config.toml
translate = 0.06
encoder_norm = "layernorm"
encoder_fused_qkv = true
encoder_parallel_block = false
encoder_patch_size = [2, 2]
residual_init = "none"
Rows from block 11 of the encoder of a small segmentation model, named by matrix and row number. Rows with one number belong to one neuron. Each number is 500 + 40 x the weight over its row's rms, rounded and kept within 0 to 999. All counts start at 0. Numbers have three digits each. After the name is the row's rms in percent of the matrix's.
After each neuron's rows are labels from the 100 images, of 14976, where the neuron reaches its highest value: "peak on" is the class under the peak. Only what is clearly more common there than usual is listed. The data: rendered scenes of coloured solids on a plain floor. In brackets: how many of the 100.
# fc1: MLP up (encoder.blocks.11.mlp.fc1.weight, 768x384), inputs 128-255
# fc2: MLP down (encoder.blocks.11.mlp.fc2.weight, 384x768, transposed), outputs 128-255

fc1.14 101:496515520558475455489507548533482435513503511440508495503475417512530494477459494488486513483445516458467478446546523518514453447451460552455486505513472505509516538556498501518610474531487496508539544444494448451532458486524474551478559507481542491475537431442515501497467549436452439546495492443495455460460494480493574451496490464538515513554494595509495472533493447491467499515412
fc2.14 093:484546448494448521485512510508495484491437517547462499444521461456554482531510584497540529515569517492527569485499520483490475475483487552523472507448580472499485479503504487581528472478445509487465421587468530594574540484488447508514487453570509548508558474516418503512457450488484491451438585472556485550594517514507470568471548543478453537503508460491458529527496461477495434506538
peak on: disc (84)

fc1.622 096:479458506465593554473513424533477535508480532509546492491504497497554518514512526516502470508384442501560551535491471495545453493485527521517489477476498521447491506510480431499515477468532549515429477475548492500497514474453504500462538510484434514526427546508532519444481472481464525463534487420554504515505410468394471465449534463498507466488540525499514448446554444471466558487482
fc2.622 087:551493441505473425523483535517572520471488488474483456515490484486463491454523584448409498453492447489485532471500543566419533472510551548405506499525512545452509491530533434584483491438423510528425538564499468467519494555469549526521445530478503448449457480512396491521534481464483482440534509548544464517515482426582554516552498511501502467437541496506464437512451545477492504471483
peak on: star block (25)

fc1.427 099:592510580567489568438444491451546457533498519479511535483438545499469532502522504496503514587476491412471486463518532536445488535459495506496493490502538511506499445437479502528527551553509476470486512436396523507507439452500556492514514492443431489381536535497543494494460526533501504477599539516480570497510604477529449535488494488544472561467552470456428495379482489492511487506534
fc2.427 094:465476433443469418524554529546488494465536508505547476481501447478489514540498445471460450475522470539572455500517465451534509454546539529563462472503467385409480457493554544540449440454429512572540525592558501445542517542540487507500488537525539502581456514541489521497565422481523497553494492463530480542556441519523564507527466506488542471503471555463493496559509560469553530471439
peak on: cube frame (32)

fc1.560 105:484557490525505489618584498568493418497526499446572442564510550501513504498442497540497450521474540481506517402447507518495526521400532589488468510537476515553516505507492534477552544466571510454502528552505508555510534550491481505527505596503496538496460495450459473516492418471497471614513488505513433448492449481545492515452501483516517536519507506513463491526442495406472467532499
fc2.560 101:500442490514517515543427562545509563462504464520538526488561507502505535477568462522559528415485522528476521478503445492478530494562483439502514534448510422453503447486542540459474478464431448493547518522505489472550544526517475473463500526468473479468495492554435540550505492503441564476519528600501516574563449543472564441475506492502450470473479494493496505505516595433452534473419
peak on: cylinder (25)

fc1.702 093:444454472553526479438408543550476550534530459464441526541498534495471511550446454414549462483488499518560546533457495455470514503441509485469482541475399543502571581485551517438419555461447523447507496547541486531549442452486514469475405459478548532455507553465453506451576528546486518455534517548488506508484448517530529537500488486518556530555503500526447461468490580529557481470500
fc2.702 077:546508444492520512569559474408468533487513494480510494424477513500500539491546480560446521486508526514481433469542481510472565554396457448505520514513491539431555490521507464626566500564502409491453483499526535482480482580611458593524528475480485505519508479445499511457518440455448414457501575491553477553468551447494530550528502478527578461573481483506496449428427482467490480504510
peak on: cube (30)

fc1.401 093:519568515454514566553544435395532486466478557498509516559513503485479440476531559443514511517502564553572571540479425472434538503510482522458452558511474550432523429514473468472547560575488506484545541444528530534497586473539474477476541571502435547568568539518459454478457476508488467435505466556484512493461474503512508473497463447499520447475442517540501521537532580426485457491530
fc2.401 106:519495525471516507448438538507569539490468544475512524606438421450490506489437538493506491494491493506439482493437528507495438485519524490599526497481423446471528451451556462467499581462491480435532549485477507554552490562523468539414493539513510481520532528496475467452494480451569497548571535483516523472510552549516544519497451553548549579445467459488495479471488554468460499530416
peak on: bowl (64)

fc1.503 098:476546467471513470479468424462487499543517537477549489490444501484466489494477555474530440450461535547553505583524481525485455501553485522482548536529534527494470420490543544528486499417508480482506419493459530510498491413496520471531526497455473512494449505463510487485565425508518494449584455532509513551514525516531488447521497525485502529534450497515493544507531512566530515468457
fc2.503 101:475491448524501517489498537480569515472525518585494495539449534493535481494564525471576525539536485489470451527551520443544568454497531454477509500548499471474489505560494485450465498537558545528525538526594435548470478446445504449553480505507499488526510430519518515446485461493494549507373497500440502476472586458455484523511428434516496513478554409448495467406518496436463503477479
peak on: capsule (27)

fc1.188 102:489449537568553549501472483533519450551505424537541521417497518554501537515493488458517516451498451506519542431485491599529542427500523546447555473478507526537439570475468488440507547509498552476541475559499492490514488500539520572475499510451597523426440532451478465469515528452490497497540514536530593493459390467498498492479525460460487464443496508514481460537465497515411454399486
fc2.188 104:505486412509550506598496532484538458491529497467552442468530519539467454486483504452470549617425484524480541495471511523488469507498513511563456564427537537495434503388556528434473468470555450553506521533422474516466557400490495472507498525513538506521492533527536545519545508496527507507560519527565524495524469541471484463495489525526438436536463454516533515441482555427482487525502
peak on: cube (33)

fc1.58 099:501574522552539470573531460539495494547480458465469543564489564450497553468505460461441489552537464507467473529501519437532531523468456490531461522488495539560488526511445564497549456572555464555477464543523485401543530464481461520468461535510499521456421508498533517509495544472706458487516508559552526526550571604386502532436567540518538505539489492504455494499458517550559509456469
fc2.58 096:571482523409491435435446496513442490458474480416464450510517448547452470395535498527503448497507481548518494450517500558558454511467472441453485508519470415533444416472517492491518570485490492438535495544529560489458476510506532534523478556464535454525569430490469465535525410517483489504446550474456498477554440439521539476547407524484474524453451530542507543504479540476486565495463
peak on: disc (54)

fc1.181 101:542519502455537518499513519498571504468492473443486461405450473499440525467517446465466491446469530510444572537523494476545445475500464537526527530508460491483482556525491513473480526540455531517482460466500459417564516462639453461467504427412491505583531474461587548523442428550478539491447459472523583507493485480481489510502484548501503468549503572493494429525484488472494486508471
fc2.181 113:533486514573484535603559534438468501544492493539584503534488488496501471522476582511484467499561499489534458492510582553590526516529570483513477472500597432536490475505520525517544503411519467483525496579510508552546436438437494495518468565484475482446519470494444469482487517530510488529522534517486485541534471469479497468570435461429478500441534520435484504522510538474576466484399
peak on: cube frame (27)

fc1.46 095:519503445509465526480557490551567456520542487541459466424492452512553604495532499523477458479472570484547481556479523512496531512487461508518545489493461485491533509542462564533506462557488464512517540476540442485545502530534500462467462535512514561504522472500508542441539568475499536384475496453500501554493478484553528503483471448531413423434443537487534477476522517457504512406487
fc2.46 106:491404440489497544548458545479490525498464480508573552591523484472459506449475530540419587512487462530479493486580465501557458470504568475525570538444488461471467477541523471535468538535512472423481464497479552562529533478451495480519542439482492458474517504547493495564513526459431494519417561468485538496445488538460503530494515561461493571456526494417455498505454490471471500537535
peak on: cylinder (28)

fc1.721 109:468467496469521439470537448459443508505541554538444440603472518453506534498513520580481458509480531525492510501448555462462567521521534533463500482560546441517493415480473445431489526535481556494543457519515561522510476475515484532461556469473505453464429486548467525522451454447522438466531502493552493571494592549483557480512464469492484468529436497479412457533517522460503545593479
fc2.721 107:537547527453436568450478433454438501392530498430389514549542540514434505526491505470510528567552457469542602527484482469501511537506537436507516438496448449618553523548487475595518453547531500533477502526446495579505467473486450512551441501546457561522512468512513503475546582524514507588552516518461542489537439500521476536474477486500536513468614506484544565479469481373481465491501
peak on: disc (51)

fc1.435 100:467471577460526428463502546496518572433504474565460536470499488528499522531508469511517524481536515543515488478484475440576529447488473455523442523472569569450528471587504457460490520524567512458549557478481475480518444437524504512504480536499421472531517461552556513512451513440451498419548572520505456531518499589540636517511511543545491469553579497505521492463505493455510608488525
fc2.435 088:561462555476488521468481474442494470436485507371523581486465540513532454562482505484423499497469517534451467564517485489499505520456494534521545527562507512493438521418418519522472489541497449579496532476517492538538537469482515552475501538524473420482497528476546526495522455482517569527473557462528536489519557538462501436446475508518532486594471425463431447478479481542480434499520
peak on: tube (91)

fc1.641 114:446453586562553465406515537452499557457519502508548519487460497476497527507493519529533437511511530485514543481514519497567480504576452508493481543458500492530432502455442465541472475508440516516478554485598575535525523552517474469418533520559543564456514529418467397498437482584482514493448512506589518461443557486546506505519569462509508460589499502538479467512503535529539463531510
fc2.641 114:456579511525535547431562507459568463573513526556486563543496479474465477559535454511475489465498502499507478522518496569469528488475403474499491593524471417440473442492462431474508549519483475441457500525487526450578471434545510486455488544517490538516506557468509493401499511495445564472473538528569536591407500458486536449414438394440477486462489439486514478481516472528487456444510
peak on: cog (74)

fc1.55 097:581494487534511495466502438562545438530533506575511476576487449472500502462502526521508473548434453530465482468557564424433527541462535483475475536485476519485486550533457490453497486509486508467507479517548450510451486535437512486430387490464452528573544574530533435471493485521452524449525491535541538534514490457502534501476554491458519497492559535437535433476532478554488512458498
fc2.55 099:430473450516520480563452509496522495527536542474461488525503505464539562490445436462533453512494474505523529481425464409495538466478500567496501493499451535477460547547552489494523491526469532525505468484501500456522611573580480539524578521517511469500448552480480579526506495498500500512517520511511458471455495436459512465515495514483459475494548528548501520477491519426513466432478
peak on: star block (32)

fc1.193 106:501487542560491564475509430401572504543481469496509462508589529466522505525500513525523436469538461501561471455469456472504482430507472512519469511524512454512385412434467509469487483515529494491580519557497521467581473545531544453390523507457520542586498545453556505534526519468457539493449514509544465520517446507510481488496462570449513493487413489488484464400468500427486504541494
fc2.193 108:521547572496491530484442503576498493464475464452478503460473469475445520523488438512533507559511500505434546513491467506506488455535473477504555515564501491511479527557547475436474538537479534565527523522512523517492507545519498541547551548496494528598493459475577491516557519477496541595443565471551563497483447505379488543516375453539538515497523483532477489505511443483513456505506
peak on: cog (49); tube (28)

fc1.287 103:495519490448486475529515508533519539456398545465536546534544498485511424559514430496496519509573551549552508510455474494536508496504520515489558512510635514536543492474481536527531482420469595524459459514447535513563476573458472480518482483412476500458487423533481545485522483487499530533491448544516490432577553437441547502522418432531439521490485411502503473543542570531480417436453
fc2.287 100:521563511501468480515474501433457451549490522517514533524435529525483501530558451516483479511463449529502477512559469556537540533476459492494477516542505505407499536415582540483540505515489452515495485556490454466462404441536455520421472530542521525531473543454475561509497486539501518530582523469511535451478485526546473481519547562497455572488587570461561524434492571467573474485479
peak on: tube (48)

fc1.473 098:466503484462496419527530506489533458474538479550574511514520423516514483510518505520498468508499513517570516470564505544523400505558508492533514486491484498454498496415488524424452550570456525503460481520503448468460510501492577439515423586511493486510551483466462469479551463540572424520577491459607501585419537494463545423469518488521512487478629511540535462528490430472480530485484
fc2.473 110:469487508466563449531504560502461496457520503493546411487536484487462430499493483534532476515429516485514458493519493590520557539523463479441521523570497538436479454505504545480442483515479502468495518476503464514538494485520503541438483481457535478551514575497511581480485493513430499441478483521539556501496545475489532519476508578517453489453598565499421522533471496501558538454484
peak on: star block (43)

fc1.182 103:569474516501507494486541563502502512525501553592497487586440448438488498507574475575429577522485495506537499580516476531530432500503441470500491535532504559457546545550485493435480520501506506494435543448491499518485589489479489489574447492481474514503523546482535492509443454512494503468496466536488450531515490471500532491508494532432531507485514478549557489516480464515476517520434
fc2.182 096:536468501509489616483496504475558527520553440478528514393479444504564521495434480554484495456451523494537508525524512482533582421477530559514495514470491461473581512552443465505485549396512430522598443467575522550560465541479477517532525450482498572554534545485531520498562479447483469490526499460452520471442514547444509528441546528538466504548494508444428493569538469451434498500533
peak on: star block (34)

fc1.44 102:537494528494469458481493486536492518530529496488478475512504457521453480454532482523460470530516450427516523420466524550499508447572477531440500512531452470524543539480479518502448510421437552485425465517540510465549484474495510512507491504492511588481460601419451508437537456414449497553492559538486582491542512439515524528514491499524524472473544538478548501496474546541419482501553
fc2.44 089:490543452509537511406514526519453568494476481386514535546458481479535496493411477502562537485536558534560509586417475550484532501492489555427496463496435510435527473496503526517496499476559520482424459469495535530504517527496524479526495528457467424515526486468504570509546490435498543573462472439484434472476538544531491466537519516484509487516533460506497464493504418505487460465500
peak on: star block (29)

fc1.675 100:459533541540549484401553532539510510498494455550449499478492523449539569512528508483473494504541468509511426437466453563461557471501436482486514502482529503472488523433488466503448473545421460510525547505540553468491449449533442547546483434471574521477497447523451501540506488461556547444493460531548574525456581519483570530531459499490492445473550516427532479552556437597501516526535
fc2.675 095:509544465508499520466476488449503507543507488476559513515540506511455506563487544459476548451495424435481473418472526541491509530461448509485540604467505430432446491498488561392463522551495487505479485500517490591477521519533504437478548484596487453459459480472552505497564488514490509539480475500562419491510520651481539458480538513520458507472543441544509507521455523475526458507495
peak on: bumpy ball (48); cog (26)

fc1.725 104:530518484448523461487484471499562473559547488479446492505509445488504518477498514458585490454480495518491598538538553483517461512449483550455444534555490461536511487460551472559545459473562544521486529549478505443483405560459493496496543495532443541505483520511495487547523546455461515516489461479543481449484497528442429486556542472413520443506543438490561580468487513468536516512393
fc2.725 089:438525478481484486454553478468481509504619515508447459532522514493533494449499547441519546460507565595467467566499527535471487489524620524560502463469464534506481540426481416442484490490405547539477507551468523434497489477568469444532514515520561535493548537460533528543541510475503458548513483550475530449505407553508586475542477469485516478468516495463491475564462455505469517413449
peak on: disc (62)

fc1.362 108:463532499489519557449530416528474437511420503502494554537485459517418448526457527562480539440589467535534537473489502536535532613513434518529533490451534523469528541474484463556559464544465435454613522496519511535498502524432478466534475567533494477528491496539565548489503531540450522513569453470526579487448469453532479509473465484514494518498546463493406443488510535486471473564527
fc2.362 104:490483471561546465452539530430500557460518492561510604485425578507475469491517419536504490467469493576512393544464451531524554438501429555492499520510466547573441463458474567474523448515550493532466529519556545445525466500469523413428517541421559549440508489456503549470555491468494498478477496457511488535500471529533485481512534455524525525459491440502486550484414507530510496492527
peak on: cog (97)

fc1.51 097:446484474547465531473457508479541496443574526508492527465524537556491577396535517492549500480521503514496505480474505457597556501419494567450501488452489459515469504454535512429516474467514495488494546547532449497470460486547533529471487527517517552561435542446476455455552529400495455478465492537515584545543479493468535505548412421496559490517509476571503523531509412517538508434442
fc2.51 097:528497565518524484473545494542411411519524498433471471501519528600489483440528529503562521441475514588539452474417579485517506489493599488497403562523546536508476548506501436495532537532552550611571532540481450491516485505455380548459527511549483482454523545475506533496576477592463511489432484485489459476530481502481543551456555519511464522486515526451545524544506535541519510496476
peak on: disc (69)

fc1.319 103:500480445498530524549490472468494510506490514533470498571419470503533502513519499489558429439435526504539540494541539514538508482499514519554473453475475420469483545613480423510500521510517506511499426442510544503517433496482583426513466612464498557554468467542478505586566505495526493518518463502485427480517476527505527513545555498529475436564560503498451427576464532528471488485517
fc2.319 088:555453574468574549500498495469538502518463601602481501583523491519490495528428481532413473498502486482531493507496531560491492545489479524491547526489472475487464463500462504462486469498422514473510497545473498497527520530446482494534502537491446489562570553592553505503527513506501506485545472580495406500460540466440459428497482548448548562466480536447550556469569512563511557521525
peak on: cube (40)

fc1.415 099:502513560460456570516547518448478462488524520481469444573506434450553522434492488519552489520442496571475492547485479395503518494533476513561441457456519541579474479525422508480567543442455509524556551510577475471477450469532493467511448443576491450483454505500487530435579513463451462436586470505579439596498473501570539503547526478517528510527487580416513478499447489533427487472504
fc2.415 102:524471463547441538500512489509540415510509475472503448516481575481451549478473472514503500602606510491493550525466514524456450485519567482557465506544543493484460517471538396480492514523495517520506552527494493465505519507493423505489507532485519443545506497491413500579500482548441483457463459536604499522485527543490506430518403436491479506504525478588480490556477520530513526499413
peak on: wedge (33)

fc1.764 103:515452461539600482446471461466488472515552542530511493427414494535512491577539474478490532443434547510492505525549495498501436369478499513471455549521470509407553439496506436589485487552467600479516554545515540494539463541576506442483557531502497516519532501493505521520485485489504561446467480541573503449482561494464521558434517584472501501509567413479518493489559576516497497519552
fc2.764 117:493488508532450492489498502462513511501515514495510483433555485455504444565485436448488487503508526475485590507476459559592515509476522474483523572585511563462463426515499544488502467482540477489598442458542522523520442493544474498412517466464434462500561441435568499488560519455569485460532558455529441585491536506432564428504428517604477439525488423413495556539566562633443492525520
peak on: cog (52); tube (28)

fc1.263 102:523532546468545497589486544491539483472483510553452560444476519506499464464459400529463541481539543503540553522604617532493537505431497405567537521484528502486433520492524449450514506472489447546519494527530451514481558481505569427460539522480543499483575429514563477543471512523570507508485477515454483523512501493574583537527517460458426516538479441533426482462567546517472502404512
fc2.263 097:461434466446534493426468547554480551503417504475471435451426426528443464506542514533453555513503449386494443492496469498516452467503540511544486509483449535544431448479512535511477472549506608499460475473517491568475495640473520531499519446547438473463489509541496530489445549507526526478509507446483568585446515439421481521493489450523488414502501538553526521510478522518457440597473
peak on: bowl (26)

fc1.43 101:501467463528459498461484546557497510545547472529456441563465499561436452453555546541506499484563465527497549490475519404540469513476499513519432529526465515519487506444493520577530518473470526538493490402480451523517533557538547470550539534490501516503531493458522449573443559495554533469483492457542482455482489496440521500542500547550535516492434473535507495553508471432457529499531
fc2.43 099:488525484490534457488516464473524455474423546459515448419522530427527415469495459586473523530429513513490477560499505482500453460491495536569489513460523509520520435517568510507550523486550553511486488538587565510450460480454505432515528472575489469473595561505467537427463503476499459531469469557466417481458581498442552497550477431619573489495508553537419448500540558569463491547435
peak on: octahedron (41)

fc1.549 103:525491474578540526489436440574511529453517461442472495570478430462423460487474467499483450492435490489422527493532462556466517492460504484483431487398488493417533567499497535463528553533528551479504461452486476443558519481532594508516509548451524484491541523483546527509478468588487471449483529499521530475467464503418418530448490537494519578446486547519531498509450551431441530537424
fc2.549 107:519520437479460510517552524498497497449459521518454458478511514469497482472536521466494482545516554490521457541474460486482543457549560470507511497528537489530506471567498461503520456568495495597552472472454455568500552467457505611466507472460531486505436490451479518511569444528495517525457460519492491486535493508495451446474495423484477502495517531496526554529506562494430543471475
peak on: octahedron (25)

fc1.349 098:493474499461498404521463421495510532514475453574536412543486536533495527470498431512499502480606464519455393594514469470447458481536515508450539490483506515432441621481473518475467545537532517465510416500554482585513534460531485520496503441430610504527480466481454496529484481490493533533518511512565595503555485461476576604509435533541528524511453438497465491465458570427536452508520
fc2.349 108:592540475439473524507491452469486541467456559405486514493490506557432433546493538531456430562481490517457537508490484488502517556480555450482524520517478499506495467472538536568448517495453513501437517490472497523535455517518480452466452534536496517537527551448487500528488582491507555471463540457446472525427513557501483476550499483525578489487526517478566452407535479509540530545501
peak on: spring (51)

fc1.224 096:481434530473608523466469496516561539528439519546434493456484547502424559497533485537423594519534459556477485530472478522521506503484517509493548540476518488492451565539533518448441464529465517442481438481508461399528512542510517579451536507505485528433532470453549482611539466473485518546408518515498488546484477529493459465508389517447551545508459448453509465582517477480495498454532
fc2.224 099:515506547521519401515430611520440435474486541446490554452458525497469501446577463458467453504459446490432457466477525516502506473515502422507480485516511518442498534525462501496467539569447485492485545514534558555559460514452509537466518463510489547453528529465369498501577467474471520451484431463483506472512498525422588467527445489524482484503618395551490472439519521494481563524481
peak on: bumpy ball (95)

fc1.215 098:660503494556532485490543482459487517461529500587531526467548500490424548461460489519570544534517476487412472472493428516555531510482486454458462531538501498506456506568524484510420523517474503512547494521525413492515460464528516518489494526512487503506493445499433495590496508430510516540485551535487466472453496515450529448477463521535533512492530529501529474448483555491517549467454
fc2.215 102:521602447551508487483413490507548421475461529488578511490480529471518471533418507508484461485495480476458516494534402498482521468483526552532540496510507493467496513401412520427524586453477487444504486497430469429541499585450478439492532540431555561457523554513537574572476505488525500500448456496504556562558448572490432504503494469486528486531457466489426591527496534463500525539509
peak on: bumpy ball (100)

fc1.757 095:516452557448603487556528524477485517469443511587451541502449527468532433551452444470491396522439478545461499555453543494563446468492550503448526477556439495518527536557499503520500542552497494521530494472597518490503498462458541451539532551430536613541497501510467515473456566445445500538545539522545491523435504517445506488430482529572560498481440497541554490451519473449464552485532
fc2.757 104:483527498549533476474493466514508608557444563464493484431523504546457513479411572484539471450515516483560467563474499476551490570431501497592542531522522544491486498505489421502507525529506412412486573435468505519477475549501485538522497528480459476462554482449461556417485490537498495493526422566506506544435475503496570420559546468471477509490474452458521491480455462478511505543528
peak on: bowl (61)

fc1.539 097:493474474437519517518535444479468523550513499481478446554510470477469444474490532493499455524526550523548486479521605549482467457571507493488478449484515484541589556508516582472500525571502437521501545490461446419494479563470504497482439470540467452472502530479505439564450526482561446526540481490521517525479468567490507496544434506524485535421540479504527464527511447449495475451460
fc2.539 103:542525494549432486448530552529507536475534559404533541465444508423479446496551522511551495482514434536492465568485494509538509577491540493439553469454452549488554556524506439494548478491509528444467446537465467520489508480493474431442536546487518546450438514507450471467571515523480519534464526479454566471557569538492520448548605507475499460508454494494457493519520530522458544511526
peak on: bumpy ball (61)

fc1.489 095:495457516508486481489475516490478584530484497504491491488545405506502496508506512493535527443478508547519520468542505569534515479525478532523483466494501528515594487487502432509568501407484515559489441517529446477525463525546536508486460552496525577522515532523548456468524488514500494474511495500479465543477467482557500452492507409531479551504514484470490509496517563568533557422440
fc2.489 100:455525492503529480526499501409518482525492468438521520528597499524520502512500519484476472454485532485529418485522557522525545560536524538499514486488590498584449504442488480513523496559530490499497542506508545490427502512518506496445556495481485549445475519467540517508496542527485443502520558453549473459483449516465515541553533514535495508536509482457566549510449500403454484526511
peak on: wedge (31)

fc1.441 104:502490526592558536415478516547467546507497403517493496500507467476494504477543467543499452453428472553559508521497535497484529574498530486485511500481494504559578500431538525446436473564551499499522476476441403502431496493432536546433518527505560527474544517507498582540479539479511455529504529511533503579426548535443566464524478401530513443524428543486510408452559524486492492452505
fc2.441 096:512537437444490525510439547459472470422502545539412539509533482540567470404509527451542537498518575471513458525496534545508532460488574523487469436502492518457489529504549523482563561481424477435539499542517518497544418471505462518491497444605545441495488516531474457475517409483445517501496468507494504509564513517508410464495520566489495524512586471499442519558538528456482537533583
peak on: bumpy ball (28)

fc1.169 100:496519441531534416438496457505480455482556483472500488448519447455551505470490449451454507483505457441427553503445465501518500583499456561516501495475501518526426521453447531599535502564473597479440573528493448454525361474484513472545496583521511498478455411477546460473484531576414468509541422492448494532572467568422482517506553552480553547497520532542473559587493566428520488467535
fc2.169 109:528461526526478554426423469554511550452491453529430446415574536473559453553471461527462417506542522494557525543474522511504510437543581522537478511503534509470508413548513467514538483563524490486549541461494452509474452452549490460454486517497528408477487463513541514510498425454532458533530526522483580499466502495427511471526497495464481434519547470537483530514475501502513549450470
peak on: spring (35)

fc1.736 101:507454485512439441448485516467514544466452469534447485393516502532500560518530519514538509511496475479549472523565451515481445458460496544532529582485470460492427517530485476451548512501480532562511435450473594517505558437437479398442509497490511538506451519487501577394485501465493556518487488517511469449440545525515517513546454438481423547479578503445528522524461497532509520510418
fc2.736 105:437558521411499593450515478553497458461500523498562547536472508488448394449533461448469546557494524517555495552462480513491570498485486482509498534518571462498547549533522479511466535483553557461536533497499539484513489539494541510462461429517496511462532469522520487529499480563468535544499503519500553532537522534487550475516472531479510527459500539494471449522503442496493517468520
peak on: capsule (43)

fc1.245 100:456493520539465572538473562520478489478480483519522427409545520497469482584523449547482461473518520453539475485462531582500571453469501493560467517486563587548541484462492447517514520428499451524503491492590475460467476475534489489513542463519490484423571464525579571475500555461482525540587472515454505544536540505527467575502517458450575432566519503489461562542528483514507519494477
fc2.245 093:552502484414436543504556427535504448462429486502505503480464490446483517464565490503545497524580520532504548485529532556430420525562586471452492474501431484463456563444485515499437491563512537494532465415431553579476538487484558473542513469476495483477499525518471485485440450460482490432399530492548531477532525486493534518524544545475483512521537458454488460405514518536488432473492
peak on: spring (88)

fc1.388 103:536438470527510463515534531502555484474423460498492467551504495499498584558502504574490450496486489534448509547529469490458428419484466432502521460489491557399416536497472507540537521551498450471618533498522529446526426501550479441511566526471520563429482483519563510534539506511545563512527603531455518487519453508504475467537479587519540576508458479482469468398470538548514482551510
fc2.388 109:539524525539485494460499488498467434486478469542521564383462529533492454564459470481539526465505502422465507498500471459581513505462482570537490478544527429388473496436497533577463465520504481463504435558486458509543538521557442525552569460509550457540458490506547499502472441484548486487521535417564569446527485489461550523598470469521484566518411512520468482539452422516555507521494
peak on: cog (42); star block (26)

fc1.20 092:497484464569513503504489496498506586508472523471542556531563507547449548498476454483511495559449501493485528490612564431460473560499529482590456536498425523510516448471486547417555554491434531488471472407516506513503462497564515545465480494510485492531532490448536516454452449529577454563484482488561501437520558540575561529518504577554530469448483572493501475530557494533601494472507
fc2.20 102:479556511555501481462474482528547469489458507524462472504498481484481488555549557501511520510492457446444435478534443501499502511452504427549522494536521527526559514490523524497441525521532483511404498505552540523443501485439481518500429507518522543467368494497495473484512486503525514474525551523510486514552479513489507421517515484566472526595538548452531546495444561522438483504526
peak on: bowl (72)

fc1.620 104:469530465519453465490547460512526485478435513541479455458481513535513508483565474520501488444450470408533502467511461579544471521459489512541585517514496545557491428483486553491528545451569493587515458513474582558432562513550489422464450511499481516490546515432502502528451549515435486449571502468519488551519519488555504539453511502520504520518527573484410513495483548495404524569450
fc2.620 112:563473578516508528538486484489396489457569392465452447573444547580496502554466478505491520479554443491551524535426532476481569444451605482494444504483508495552486428489550483532470494479508488500549502471467466540516491457489513560461550566551521518500463502567520470533506454514519482525519503515430532536466569483552483457513514497471544532429580513496517489415554497509477468514512
peak on: spring (66)

fc1.168 101:436467475487480509552469485513501511568474526456532486504496481509499547460490519513500457485460542450457522472448489460436556503540479521582477474572494501487467577496502530498531461496558446553510502564521549504503483566532487564439397527504536484525450516560484436420456481471455479515550517506493519455547511551545494465499537521480477448453449574553606536525566547631494410484482
fc2.168 110:485475437505542479457473551447548496499466532541424486414490536431559528554455484498549517526508563579567508514482511471496476515518532468557522488528470604475463465489446553473492523412497525517520566486471464522541443565460489471449492512558400560474570425469539516578447527570500473498457501470476501516558486605552504490511529514460499441435403506522434543475521476464539534488507
peak on: spring (29); bowl (25)

fc1.514 105:566454569531483441462482557534538510526426491498518484535555448435500496521460451539524487517574472443420503508490488465430408493474503433494431525517466545551503524449476431466518466490511549508556549429462492496470574538540476444538523481438492473540469524471533524528544550532467531456503494474539529473547513501545542469544467470464491519558518528562440504476519481496508484492492
fc2.514 097:528552534459542430472458447521478513533533439507468532422551464532480521506486521536418471522564505494567464533526483501531530451506461517553578506519513525472503473494538543537465524506494491467555472409413511521480455477515531543539491489499498492513462416549483496539447521430583461511471483541505503496554471440472521539538538591469528526516519454446446498584517489483470496514528
peak on: cube (37)

fc1.609 100:468561534511497528563556484496479519467498534511562459447462469479469454503438476556467484534572504528506505516447503491468535409478508522516457492471538543466509504428511429505506446534541503460488466479516532472511549418495512559523489523421519575494477499562453493500504523466526541417429483479551574483478444497431496607538546514535441463515539570536391542503472529510507444482478
fc2.609 099:537475567472551499507540548505500545498499460460465583485532495556486541492524457495567513535548535528484422475416546514506534494473516548530519524492532447424528511549447514457490554521443553477553534471469525490518507468478456534471484530538509477513556515509530435440499500543401488528497526591504508426540487533562436424484479585442496558544564493436456487560514441478452452528489
peak on: cube frame (44); torus (28)